config.toml
encoder_arch = "poolformer"
model = "contrastive image-text model"
dataset = "larger renderings of crowded toy scenes"
train_examples = 45211
image_size = 64
crop_scale_min = 1
horizontal_flip = false
translate = 0.06
color_jitter = 0.2
tokenizer = "word"
vocab_size = 62
loss = "softmax"
embed_dim = 256
encoder_norm = "layernorm"
encoder_norm_position = "pre"
encoder_activation = "gelu"
encoder_mlp_ratio = 4
encoder_parallel_block = false
encoder_inner_norm = false
encoder_patch_size = [4, 4]
encoder_conv_stem = true
encoder_depths = [2, 4, 2]
encoder_widths = [80, 160, 320]
text_encoder_causal = false
text_encoder_width = 192
text_encoder_layers = 6
text_encoder_norm = "layernorm"
text_encoder_norm_position = "pre"
text_encoder_activation = "gelu"
text_encoder_mlp_ratio = 2
text_encoder_head_dim = 16
text_encoder_fused_qkv = true
text_encoder_bias = "qkv"
text_encoder_qk_norm = true
text_encoder_parallel_block = false
text_encoder_dropout = 0.05
text_encoder_inner_norm = false
text_encoder_moe = "top_k"
text_encoder_drop_path = 0.05
text_encoder_num_experts = 16
text_encoder_moe_every = 2
text_encoder_expert_mlp_ratio = 2
text_encoder_experts_per_token = 2
text_encoder_shared_expert = false
text_encoder_positions = "rope"
residual_init = "scaled_by_depth"
optimizer = "muon"
muon_scale = "match_rms_adamw"
lr = 0.0039
momentum = 0.95
nesterov = true
orthogonalizer = "polar_express"
adamw_lr_other_params = 0.00077
grad_clip = 0.5
steps = 7900
batch_size = 256
epochs = 44.7
lr_schedule = "wsd"
decay_fraction = 0.2
final_lr_fraction = 0
warmup_steps = 1580
weight_decay = 0.2
adamw_weight_decay_other_params = 0.01
Rows from block 5 of the image encoder of a small contrastive image-text model, named by matrix and row number. Rows with one number belong to one neuron. Each number is 200 + 30 x the weight over its row's rms, rounded and kept within 0 to 999. All counts start at 0.
After each neuron's rows are labels from the 100 images, of 14848, where the neuron reaches its highest value: "peak on" is the class under the peak. Only what is clearly more common there than usual is listed. The data: larger renderings of crowded toy scenes.
# fc1: MLP up (encoder.blocks.5.mlp.fc1.weight, 640x160), inputs 0-79
# fc2: MLP down (encoder.blocks.5.mlp.fc2.weight, 160x640, transposed), outputs 0-79

fc1.117,222,237,209,297,238,198,190,200,128,179,196,194,207,177,229,193,243,186,217,144,141,188,187,224,238,203,199,190,211,195,188,258,258,177,197,187,221,219,192,184,193,199,210,189,215,141,183,156,218,216,213,215,163,191,240,178,240,164,223,227,218,182,223,160,203,153,239,212,238,163,225,221,211,238,197,197,132,243,212,216
fc2.117,200,169,182,186,226,219,235,193,217,207,200,163,186,178,225,222,176,155,244,208,228,142,199,213,178,225,213,144,172,254,190,181,205,212,186,193,166,213,222,193,162,236,186,246,233,227,219,199,164,243,199,191,131,137,179,192,203,281,195,206,210,183,267,244,196,246,173,218,222,153,144,142,208,191,206,227,244,173,200,177
peak on: bottle

fc1.237,196,234,187,202,223,257,194,154,184,233,128,236,191,199,201,186,166,193,121,233,203,197,163,206,225,181,151,186,186,195,164,213,148,192,214,148,176,228,200,150,191,125,201,195,158,182,139,262,240,153,202,165,185,185,215,192,228,189,184,160,217,194,234,188,201,212,223,194,244,163,239,257,232,204,175,193,186,237,175,197
fc2.237,180,230,209,210,171,213,224,225,166,222,192,224,169,220,201,233,238,220,187,140,216,197,258,159,235,150,212,176,258,214,209,243,230,145,191,242,158,187,248,194,185,163,234,177,210,198,231,192,121,187,187,239,266,174,180,189,237,202,192,179,238,225,182,191,176,177,209,176,203,216,144,156,199,142,203,167,247,177,202,209
peak on: barrel

fc1.62,189,227,187,161,270,230,194,216,225,239,219,200,133,218,216,253,188,219,190,182,162,158,228,198,206,208,189,224,193,259,179,231,219,234,213,224,187,252,140,152,222,211,156,167,147,191,210,238,179,213,149,197,190,215,246,218,210,184,194,202,182,204,166,173,218,197,197,249,221,190,196,210,214,204,217,184,193,201,151,145
fc2.62,182,201,205,186,246,228,228,219,198,209,193,200,194,232,182,210,233,181,225,133,143,167,162,180,157,195,175,197,217,183,184,160,146,193,181,193,188,180,224,163,227,248,132,141,200,191,160,141,188,197,201,220,232,215,202,197,164,210,137,233,239,190,162,210,251,204,230,244,178,204,181,185,212,174,226,198,197,133,214,223
peak on: arch

fc1.225,212,200,155,151,194,137,154,169,196,194,245,182,234,171,227,215,195,215,189,191,248,149,232,174,248,177,190,197,197,224,151,187,180,250,224,178,186,197,202,224,224,230,213,157,163,200,217,164,194,250,223,159,217,222,221,219,206,157,195,237,238,183,184,226,197,191,192,159,154,172,253,195,198,203,201,170,192,230,232,203
fc2.225,152,189,190,189,181,192,182,217,236,195,241,235,239,220,168,264,236,166,197,176,220,253,206,169,166,231,220,174,201,218,178,188,211,216,238,195,178,214,193,233,212,206,207,211,191,249,221,272,248,208,245,196,220,249,204,167,171,206,171,247,209,174,212,169,229,179,204,178,169,205,221,203,249,235,187,223,182,181,203,214
peak on: bottle

fc1.420,205,165,206,207,180,227,193,181,150,261,237,203,172,198,225,224,155,190,193,153,221,206,213,205,175,210,217,162,150,190,187,227,264,202,165,161,164,227,198,185,195,186,260,215,160,189,181,207,166,208,206,237,172,190,234,196,220,164,248,189,200,174,203,182,209,218,162,227,228,160,173,148,169,163,216,216,161,174,195,238
fc2.420,207,205,168,242,174,182,190,154,189,227,193,151,187,212,172,246,231,125,238,224,192,145,216,198,191,201,176,120,218,160,155,225,169,260,205,135,215,201,183,181,194,202,192,197,191,183,200,187,183,178,265,221,222,193,247,205,187,191,200,186,220,202,224,187,215,225,94,159,191,246,210,165,151,185,223,214,141,172,173,215
peak on: tree

fc1.580,234,143,208,159,202,150,221,232,192,244,211,149,200,210,192,156,193,198,243,169,218,192,231,179,187,206,202,205,227,178,186,165,192,183,194,175,177,237,189,213,138,200,208,225,214,254,164,226,160,211,228,206,165,227,213,199,198,168,231,148,209,213,212,200,219,170,181,186,200,196,233,171,170,175,142,171,182,227,217,189
fc2.580,168,193,188,223,214,217,184,203,172,202,197,176,149,190,145,214,188,211,218,162,191,163,212,243,225,248,259,205,212,190,181,227,200,151,200,190,209,264,176,191,173,198,218,176,228,181,181,224,275,195,169,218,222,210,196,218,219,221,216,152,206,198,215,249,170,250,196,240,172,223,216,246,248,203,172,226,204,263,239,183
peak on: bottle

fc1.157,166,167,232,211,190,189,244,207,273,196,162,192,216,185,238,212,135,198,210,228,146,191,217,263,197,187,168,214,191,204,208,255,168,236,217,234,175,260,176,159,169,177,205,221,252,231,213,214,249,206,214,278,153,257,243,215,214,207,189,173,207,213,200,153,208,194,224,234,186,187,179,219,177,194,229,177,214,199,157,209
fc2.157,209,207,244,214,226,230,244,195,201,205,176,217,158,185,218,209,201,205,197,177,214,217,166,208,188,198,238,225,171,206,212,235,178,190,231,212,231,185,145,206,208,173,202,202,193,214,230,234,154,238,223,165,195,261,201,194,191,203,181,173,173,129,228,245,240,184,184,249,221,211,115,221,187,181,213,158,169,250,209,205
peak on: arch

fc1.104,203,216,230,169,193,208,294,222,170,210,185,210,226,161,208,208,205,177,201,236,254,157,247,184,258,230,207,178,203,198,136,252,171,187,265,209,175,187,189,199,199,183,160,227,171,224,235,205,243,154,182,232,211,199,227,122,189,233,189,171,222,208,223,155,178,202,178,232,177,215,216,207,174,166,193,195,227,250,201,226
fc2.104,255,174,186,184,209,151,194,226,176,146,218,238,170,195,188,127,204,175,190,234,212,170,196,181,187,163,222,230,179,184,153,166,180,187,144,191,203,231,209,172,113,178,158,247,252,212,173,216,189,219,265,237,241,216,160,252,250,199,212,213,179,207,195,212,207,210,209,168,201,236,224,223,188,186,169,194,198,169,199,221
peak on: mushroom

fc1.506,221,222,189,109,155,247,225,206,229,244,187,237,162,199,248,154,253,216,162,201,212,155,264,222,177,228,238,184,168,179,212,223,171,221,204,108,223,175,185,202,195,162,208,179,234,215,184,225,148,201,177,231,219,163,180,193,234,191,196,163,231,187,204,186,174,163,134,155,230,256,177,213,162,201,183,198,217,208,207,209
fc2.506,201,238,166,204,192,172,166,194,158,263,177,183,144,207,149,207,170,192,235,211,191,241,214,221,234,157,189,222,176,215,265,184,184,180,216,175,230,211,214,234,164,208,225,181,235,171,223,174,164,149,206,202,158,190,180,231,221,181,204,211,206,246,186,215,230,185,182,207,186,202,177,220,132,213,222,103,158,176,211,193
peak on: mushroom

fc1.50,213,244,221,179,244,205,166,243,230,176,216,172,176,202,201,229,183,200,166,188,196,180,248,179,248,211,191,206,164,243,170,209,240,199,219,200,155,257,161,219,229,193,168,175,218,220,206,194,225,240,207,194,241,259,215,188,199,172,204,239,161,225,178,140,177,189,214,222,201,204,227,189,168,228,193,167,207,195,168,164
fc2.50,206,240,167,246,220,186,189,281,209,222,190,228,243,165,259,174,208,213,165,182,170,158,202,222,216,214,200,195,130,158,153,172,146,198,207,188,159,215,210,181,183,192,199,212,196,128,196,213,225,199,257,238,207,227,218,204,217,151,175,233,232,216,172,187,233,160,232,186,193,219,162,203,203,182,201,170,221,201,232,168
peak on: arch

fc1.504,154,233,169,212,177,215,178,248,210,171,162,180,168,238,157,214,160,185,177,212,169,207,211,210,218,211,182,196,212,205,165,222,249,185,207,221,201,207,205,195,162,219,152,215,155,262,211,199,200,174,168,274,223,175,199,170,218,168,166,247,228,164,229,192,164,184,203,164,175,261,140,248,124,157,219,215,229,226,192,192
fc2.504,216,243,202,280,189,211,225,179,214,188,192,224,155,223,221,188,153,232,216,189,216,175,198,206,214,246,188,224,183,179,231,223,220,112,181,136,188,172,177,172,145,227,186,207,210,178,147,221,197,191,170,164,224,261,254,173,173,238,239,200,234,197,193,185,193,218,191,254,191,155,175,207,216,211,235,156,186,127,233,206
peak on: arch

fc1.295,222,171,235,172,152,184,212,182,199,218,211,223,184,182,187,189,242,204,230,253,180,211,209,236,192,270,180,159,237,206,221,239,173,194,213,165,189,211,250,213,190,209,235,151,196,160,167,175,165,155,151,198,165,194,179,210,205,168,239,140,191,161,233,182,203,162,229,186,187,211,255,237,236,169,196,226,230,192,207,188
fc2.295,195,201,202,204,191,232,241,212,213,226,180,211,160,198,168,221,189,272,224,195,207,192,197,208,218,208,188,283,147,199,194,196,175,186,178,195,225,210,214,210,223,195,229,209,194,198,212,221,193,207,172,141,217,205,159,154,166,205,157,184,246,212,221,159,220,224,187,272,157,143,151,235,157,249,252,208,216,127,205,244
peak on: mushroom

fc1.615,225,171,224,181,180,228,196,208,231,193,222,224,193,183,228,194,134,191,201,174,131,221,200,197,199,203,180,144,215,210,150,227,111,238,202,195,227,219,211,230,183,210,194,218,280,188,145,224,220,221,244,232,194,231,225,211,221,203,242,150,215,173,157,224,217,180,182,223,200,177,148,170,220,178,200,217,244,200,207,204
fc2.615,208,201,183,198,224,245,184,194,163,196,238,244,183,217,180,158,175,163,205,182,234,177,190,239,210,200,223,221,186,211,139,226,164,186,225,216,235,199,207,242,191,140,139,215,257,249,215,212,201,227,201,195,211,218,232,149,200,200,130,196,210,182,220,193,185,233,243,229,138,214,159,191,207,203,235,229,234,230,200,216
peak on: hammer

fc1.584,214,240,176,231,211,187,243,168,185,197,196,146,170,127,220,200,170,173,155,224,195,214,176,222,206,216,161,180,159,174,227,249,200,178,210,253,187,233,169,167,233,175,266,234,226,237,214,218,230,211,205,209,234,198,179,174,187,213,221,155,228,205,214,196,204,179,209,174,194,260,152,183,152,217,146,227,169,225,232,221
fc2.584,184,217,217,168,230,193,136,232,235,132,163,211,229,243,192,237,148,177,206,206,229,152,241,204,186,211,222,184,161,191,207,180,182,202,170,183,163,192,222,165,254,197,204,224,212,188,182,176,220,220,196,161,250,211,253,180,261,187,181,197,240,207,196,281,200,146,178,189,214,210,225,211,187,220,229,190,191,192,178,197
peak on: hammer

fc1.29,204,166,219,255,238,157,194,147,167,175,189,186,241,230,193,172,179,212,206,272,186,198,170,266,165,180,228,147,180,191,239,244,244,251,215,220,224,183,199,259,142,207,177,229,202,184,160,201,179,166,137,225,209,197,198,155,183,204,172,232,208,216,260,239,165,166,209,233,197,214,227,222,161,219,242,178,259,239,196,187
fc2.29,215,193,201,245,192,120,213,214,180,170,232,211,212,219,197,168,195,196,187,144,221,212,182,162,219,193,159,156,227,219,195,203,189,179,247,233,198,176,234,219,158,197,179,236,201,183,236,161,220,215,192,221,152,186,186,192,178,189,202,134,230,160,206,196,180,182,176,170,202,157,202,279,226,226,166,215,214,222,173,169
peak on: mushroom

fc1.27,225,226,166,197,228,147,200,192,195,246,162,179,205,205,193,214,156,210,183,156,169,249,224,188,222,201,211,190,148,212,204,235,180,199,203,169,186,211,242,200,160,198,217,141,264,221,195,207,172,101,209,215,253,262,196,138,179,230,200,161,215,136,168,223,213,190,203,252,212,254,169,213,241,192,180,153,193,230,248,172
fc2.27,239,278,211,155,157,168,224,163,234,203,179,203,173,178,150,148,244,214,242,144,189,159,201,199,201,240,190,174,172,226,190,191,172,204,149,149,229,233,170,190,163,252,183,177,208,211,167,214,169,193,158,225,175,213,136,197,259,212,201,179,210,140,229,205,235,238,217,248,247,206,175,225,143,203,198,169,239,210,168,209
peak on: hammer

fc1.466,179,184,197,193,221,170,186,163,238,192,234,229,199,223,184,190,185,188,189,229,203,171,224,166,222,200,184,173,223,231,188,218,212,268,281,254,214,188,206,188,174,224,210,203,195,215,185,206,167,182,125,272,209,251,191,235,222,174,202,185,167,191,192,204,208,210,194,228,189,176,252,214,208,217,170,213,124,240,265,213
fc2.466,161,213,215,160,192,136,224,149,247,176,258,138,209,237,204,179,209,168,191,221,192,158,180,185,190,223,217,235,169,198,195,215,244,195,192,201,213,169,180,149,167,210,220,181,233,227,183,206,144,222,215,221,208,227,211,181,169,249,241,192,256,236,241,198,217,229,218,208,198,226,270,186,194,168,141,204,122,203,201,206
peak on: barrel

fc1.151,219,220,222,166,198,228,229,230,196,195,221,217,212,168,202,173,168,164,218,180,142,241,202,165,163,210,146,220,152,182,192,206,161,189,180,224,211,204,217,263,165,145,218,196,252,180,187,213,163,241,160,208,152,231,219,228,256,153,181,173,225,198,185,264,207,212,184,260,153,171,172,237,156,215,177,217,231,210,203,208
fc2.151,199,158,173,196,244,250,197,194,187,214,218,256,215,191,163,207,174,244,231,186,249,218,178,228,179,204,225,231,200,233,225,214,188,182,227,212,191,234,193,203,187,166,167,148,156,198,203,215,190,206,213,177,217,188,233,143,240,240,163,137,240,182,220,195,137,205,162,246,177,196,235,214,234,190,198,250,249,207,181,176
peak on: hammer

fc1.165,193,234,208,195,204,200,190,215,251,211,169,161,260,258,192,170,224,202,225,209,114,201,184,184,188,197,197,227,204,243,214,170,229,208,207,113,279,209,159,174,144,226,184,160,200,183,219,208,237,187,145,206,245,218,209,207,203,181,233,151,194,221,235,195,223,225,134,197,191,229,206,193,173,206,212,167,217,218,194,201
fc2.165,228,268,222,201,253,223,208,159,226,178,175,193,229,184,197,192,168,226,221,227,178,199,221,171,199,222,208,205,175,199,194,183,209,165,180,215,182,187,212,232,200,221,194,190,226,187,184,189,151,172,150,170,189,169,240,165,220,171,196,175,208,175,202,180,164,214,228,166,196,208,197,208,227,217,200,285,169,206,249,165
peak on: hammer

fc1.5,171,203,221,216,195,198,117,177,221,196,229,139,198,202,160,199,248,243,173,210,174,205,240,194,220,193,175,192,200,194,204,193,200,210,133,200,163,124,193,210,177,206,259,120,168,173,206,190,170,178,178,190,179,232,233,236,189,163,239,203,205,202,193,146,217,158,223,256,193,182,202,231,195,203,186,226,233,259,170,181
fc2.5,267,208,224,175,182,197,202,203,244,222,198,187,144,178,174,187,162,177,192,205,225,249,201,206,195,184,187,203,230,168,170,237,217,182,231,191,215,247,214,252,270,156,207,220,185,230,181,156,178,216,163,194,171,216,196,239,164,226,172,225,198,236,183,229,225,237,266,193,207,225,163,188,156,238,197,201,189,181,183,227
peak on: barrel

fc1.186,202,212,217,211,159,241,207,236,251,211,200,210,221,184,193,176,171,195,191,226,254,154,184,185,232,225,165,133,208,212,183,212,169,188,234,203,178,220,246,190,204,174,186,226,207,202,224,222,195,180,205,234,121,191,233,181,189,177,218,216,231,188,245,205,200,203,254,196,207,213,156,240,209,224,170,146,251,207,212,208
fc2.186,234,201,140,227,121,184,218,211,198,218,210,222,243,192,184,148,178,191,181,198,171,175,186,250,185,162,210,154,205,219,183,200,225,223,187,249,215,247,156,243,222,235,194,194,238,191,222,234,227,202,220,185,255,180,259,175,196,210,223,181,221,179,209,169,163,179,210,217,223,231,213,223,190,248,190,227,249,162,182,222
peak on: bottle

fc1.6,239,243,229,236,166,247,215,205,158,215,173,190,166,188,186,163,164,141,207,212,204,214,249,224,168,259,162,200,166,178,169,190,206,186,194,165,173,147,193,218,220,166,169,203,155,215,245,200,201,250,115,183,212,239,205,215,307,143,234,215,191,234,188,200,226,202,175,196,179,204,231,143,201,203,167,235,229,231,170,200
fc2.6,196,224,217,227,223,202,220,181,197,223,204,232,176,233,152,219,190,164,219,203,248,220,179,225,168,257,202,219,216,140,179,149,197,169,200,157,194,151,198,220,208,134,178,201,154,246,192,186,218,239,156,167,193,180,159,208,272,237,206,188,197,230,181,203,199,174,219,221,194,194,212,181,191,222,159,243,183,224,170,196
peak on: hammer

fc1.259,209,198,254,190,165,232,203,183,181,202,212,217,172,194,249,173,179,204,180,134,212,202,222,240,209,289,196,204,136,147,259,219,204,188,154,211,206,206,190,216,185,200,197,218,175,194,178,218,218,188,198,228,191,190,162,227,229,214,189,208,206,242,161,185,207,205,224,230,173,191,224,209,193,178,200,199,253,221,234,236
fc2.259,163,216,141,215,206,194,211,182,170,233,180,202,257,174,231,209,219,171,237,231,162,193,188,217,191,155,190,171,186,213,210,230,190,183,208,200,238,218,181,193,220,212,191,203,181,167,245,253,166,192,267,202,184,157,266,251,243,210,175,166,206,185,176,202,148,153,189,175,220,188,176,239,208,192,208,230,134,173,160,185
peak on: tree

fc1.443,199,289,222,229,190,165,155,248,131,188,211,197,222,208,182,197,177,156,179,174,171,214,170,211,266,194,213,188,174,209,208,213,219,221,221,211,162,185,199,210,206,234,183,192,167,178,216,179,205,188,209,190,164,224,198,185,195,175,271,207,149,262,164,192,227,160,163,197,226,227,151,169,222,225,179,221,191,246,154,249
fc2.443,254,155,199,222,207,231,181,212,153,183,140,177,200,214,240,184,221,174,170,195,178,209,227,197,170,166,178,207,218,192,254,235,179,212,202,188,143,177,193,177,159,217,223,138,171,203,184,204,234,131,226,192,177,166,177,207,195,174,219,188,197,230,164,186,206,248,185,195,206,222,219,210,198,160,160,229,160,229,205,234
peak on: car

fc1.337,250,208,213,171,232,226,188,208,230,239,204,199,197,210,239,181,191,191,229,180,188,164,203,204,310,185,176,185,112,193,157,238,202,173,192,169,158,216,218,268,153,205,220,194,180,216,147,179,192,220,186,192,213,215,225,156,183,193,231,254,215,213,218,217,169,167,178,230,217,143,166,217,198,227,189,187,195,193,197,219
fc2.337,235,206,152,208,201,182,175,241,132,185,196,160,210,162,252,148,221,190,248,223,161,209,169,211,232,244,250,234,158,202,184,214,188,247,207,177,224,217,187,213,219,226,199,173,190,231,232,254,172,220,254,213,221,223,212,165,129,240,197,226,195,191,179,249,177,226,202,194,193,158,199,194,198,169,234,192,213,156,233,161
peak on: arch

fc1.561,146,215,219,240,225,169,205,187,238,185,165,153,174,207,222,257,159,164,159,190,155,211,211,129,192,215,194,190,181,197,234,172,175,208,188,198,188,227,240,213,194,225,211,263,167,191,167,127,156,190,174,244,196,221,224,149,154,154,159,191,203,179,204,245,244,184,188,218,237,212,237,248,151,206,170,212,172,183,185,181
fc2.561,180,227,153,162,160,273,214,137,211,189,141,186,165,159,177,237,185,185,252,192,193,165,224,225,200,210,212,206,176,249,204,195,139,193,177,230,207,232,179,200,215,234,231,162,212,233,184,221,173,178,183,221,152,207,214,189,291,206,179,210,206,182,196,247,200,209,212,240,234,169,172,178,183,251,175,240,182,191,157,221
peak on: hammer

fc1.632,256,164,171,153,178,182,193,181,200,206,265,159,209,177,234,222,209,233,196,182,183,206,211,179,191,255,232,223,225,218,213,235,193,263,183,221,191,220,197,280,131,252,216,194,168,170,220,153,222,196,191,171,190,140,241,242,172,187,181,206,193,191,182,165,203,192,187,207,213,245,273,225,158,199,223,232,235,230,214,163
fc2.632,198,256,205,180,210,201,179,242,248,178,223,169,184,204,204,174,118,163,241,191,196,244,213,180,224,223,206,217,160,202,217,180,160,234,197,199,198,238,167,190,187,183,142,161,138,222,235,250,224,184,192,215,224,161,197,230,179,173,217,197,166,272,239,247,195,219,218,185,234,147,199,208,182,214,211,235,180,162,198,178
peak on: mushroom

fc1.234,123,169,194,253,249,159,201,226,235,192,264,186,218,220,183,195,147,182,193,225,156,203,187,192,259,184,189,148,234,191,155,179,189,253,178,198,159,220,192,234,184,214,231,223,204,218,190,202,173,217,213,203,248,240,237,188,227,182,208,147,244,195,209,222,104,190,209,205,209,229,204,165,177,195,164,235,195,208,229,222
fc2.234,202,186,217,242,184,223,221,213,146,203,209,180,214,175,156,247,174,253,206,201,202,188,201,222,193,208,205,181,147,211,182,194,196,234,147,208,213,221,230,206,142,204,150,197,146,220,195,241,270,166,216,143,183,230,172,171,167,209,283,195,221,203,174,233,232,227,235,205,172,229,216,214,215,204,195,227,156,186,210,188
peak on: bottle

fc1.315,207,231,231,251,218,160,225,213,195,224,207,157,124,165,198,200,207,212,140,182,177,177,209,180,229,164,167,147,266,213,242,232,231,271,203,217,201,197,206,211,213,231,180,202,211,174,124,200,192,253,183,260,194,204,214,201,232,135,217,163,196,219,213,149,164,192,188,219,178,219,223,265,198,186,207,280,246,199,188,239
fc2.315,242,221,236,229,215,175,180,202,202,219,180,137,128,190,215,240,207,216,203,171,147,115,202,227,167,180,231,194,230,192,220,185,177,228,204,223,237,239,188,194,210,197,174,185,228,202,275,200,198,221,159,186,258,199,210,213,242,128,205,178,248,240,267,192,190,171,200,223,190,227,216,200,213,150,182,216,194,200,178,257
peak on: barrel

fc1.533,225,176,238,200,212,250,184,217,165,237,203,229,176,156,230,194,163,195,162,134,232,212,190,240,191,175,195,182,212,202,162,183,134,206,215,198,256,184,172,206,206,180,162,163,187,209,241,204,168,254,208,194,224,207,230,216,225,151,191,222,211,228,201,213,203,222,162,230,111,200,259,179,240,204,204,168,203,259,229,180
fc2.533,176,194,161,244,277,161,175,214,174,193,213,214,162,189,217,206,188,165,161,208,209,184,200,144,198,194,254,195,192,213,188,120,161,252,245,211,193,176,261,150,233,212,166,207,202,208,193,156,229,275,226,215,191,210,157,246,199,163,198,205,229,231,170,169,200,173,161,167,159,206,222,222,199,164,184,205,223,211,205,182
peak on: house

fc1.327,190,170,200,193,226,223,221,216,180,195,228,243,220,235,190,192,133,175,161,247,144,228,203,158,152,196,200,139,185,151,219,210,188,206,164,119,185,223,167,156,227,180,242,267,188,213,250,205,238,202,188,251,213,218,193,190,240,197,219,152,194,231,235,246,200,236,188,168,195,186,168,210,190,222,228,163,196,192,212,220
fc2.327,207,167,148,189,213,143,188,171,195,198,221,164,218,195,175,246,204,163,203,168,170,238,211,212,227,200,175,232,220,216,171,201,235,160,232,143,221,149,207,185,213,200,232,224,153,205,174,204,215,214,212,237,161,212,183,195,157,142,156,225,225,196,166,216,80,216,159,167,182,270,187,167,206,184,157,232,218,217,231,239
peak on: house

fc1.375,164,252,206,170,223,198,215,172,214,226,222,216,194,236,193,203,187,204,155,228,241,209,160,191,140,180,203,196,180,150,215,195,173,223,166,163,197,151,177,241,231,218,265,206,175,163,178,204,215,204,166,224,213,247,164,199,226,192,214,152,212,219,137,136,247,224,150,224,225,218,241,183,252,227,214,179,202,199,184,211
fc2.375,193,172,204,241,155,220,173,136,192,176,195,222,225,216,163,228,203,261,170,158,150,195,247,256,227,207,199,224,190,205,214,240,232,224,174,179,167,261,205,189,197,231,154,178,211,240,251,135,203,206,185,198,201,231,149,223,205,216,183,188,155,181,226,232,224,240,230,177,229,156,227,249,187,201,174,177,209,269,178,223
peak on: tree

fc1.222,159,194,192,230,200,175,247,219,215,162,205,139,183,202,218,252,130,204,226,178,234,207,221,162,191,198,177,187,203,180,163,220,161,220,278,211,180,152,216,246,191,192,156,197,169,246,166,183,215,193,187,215,210,241,194,210,221,222,266,129,205,184,219,126,218,208,153,212,219,206,216,233,163,210,223,189,233,242,202,226
fc2.222,269,197,206,226,222,230,209,145,135,240,211,199,183,185,222,238,247,223,219,218,242,197,179,187,170,163,194,246,190,178,222,170,180,204,148,168,198,213,177,139,150,170,185,202,246,224,221,260,181,196,163,208,138,210,194,177,261,188,189,195,152,190,212,235,218,188,177,197,217,220,221,202,155,174,196,178,178,150,203,248
peak on: mushroom

fc1.405,196,214,180,205,242,259,226,214,203,161,195,182,200,163,252,158,162,215,175,245,107,190,196,210,207,175,169,181,165,119,200,239,176,224,220,193,220,181,185,207,206,199,215,204,165,200,229,234,159,193,180,257,153,152,205,165,227,151,235,236,209,172,243,196,243,169,197,236,221,198,220,209,208,182,177,268,220,213,152,232
fc2.405,157,153,217,245,240,241,183,193,172,166,242,230,212,196,182,161,224,187,170,243,226,188,234,177,120,220,167,191,189,194,187,258,213,158,141,178,211,166,205,156,183,206,246,186,199,287,199,144,181,174,169,175,255,193,200,170,197,177,204,209,245,174,234,190,205,181,225,246,220,195,226,208,184,156,242,204,231,223,167,246
peak on: house

fc1.44,207,204,183,253,189,291,177,136,217,215,182,203,200,173,257,164,214,161,200,157,227,188,167,243,221,203,183,199,232,219,233,234,228,198,218,233,179,166,171,253,187,212,253,112,229,185,196,207,186,250,178,165,205,179,204,213,191,197,258,185,179,167,166,233,159,168,212,214,236,170,207,193,176,194,160,210,207,245,187,159
fc2.44,206,239,195,260,214,205,196,221,195,194,205,163,163,196,171,198,195,129,259,234,230,145,169,195,198,156,206,217,188,180,212,233,190,242,192,208,234,195,196,145,228,203,183,161,192,274,202,194,188,165,210,185,198,184,197,189,246,183,160,166,235,138,207,180,191,170,245,204,220,224,134,151,221,258,176,198,194,148,240,216
peak on: barrel

fc1.70,200,165,177,191,226,208,217,180,248,217,210,201,204,218,234,186,180,196,210,221,205,236,212,196,189,217,203,139,233,132,189,191,209,232,260,197,244,213,241,176,226,189,162,212,204,198,187,206,251,233,191,256,205,179,219,200,190,204,220,216,177,224,232,217,193,225,153,200,190,249,185,170,182,118,179,225,220,247,226,165
fc2.70,183,186,150,253,217,200,210,201,147,150,261,180,232,221,172,188,202,169,197,175,189,249,249,189,177,163,200,229,169,185,169,206,206,199,186,223,218,176,178,158,161,181,184,200,210,217,179,183,145,209,200,156,139,247,269,214,182,180,191,156,193,242,202,177,202,166,229,210,265,148,180,199,232,188,230,228,192,196,203,258
peak on: mushroom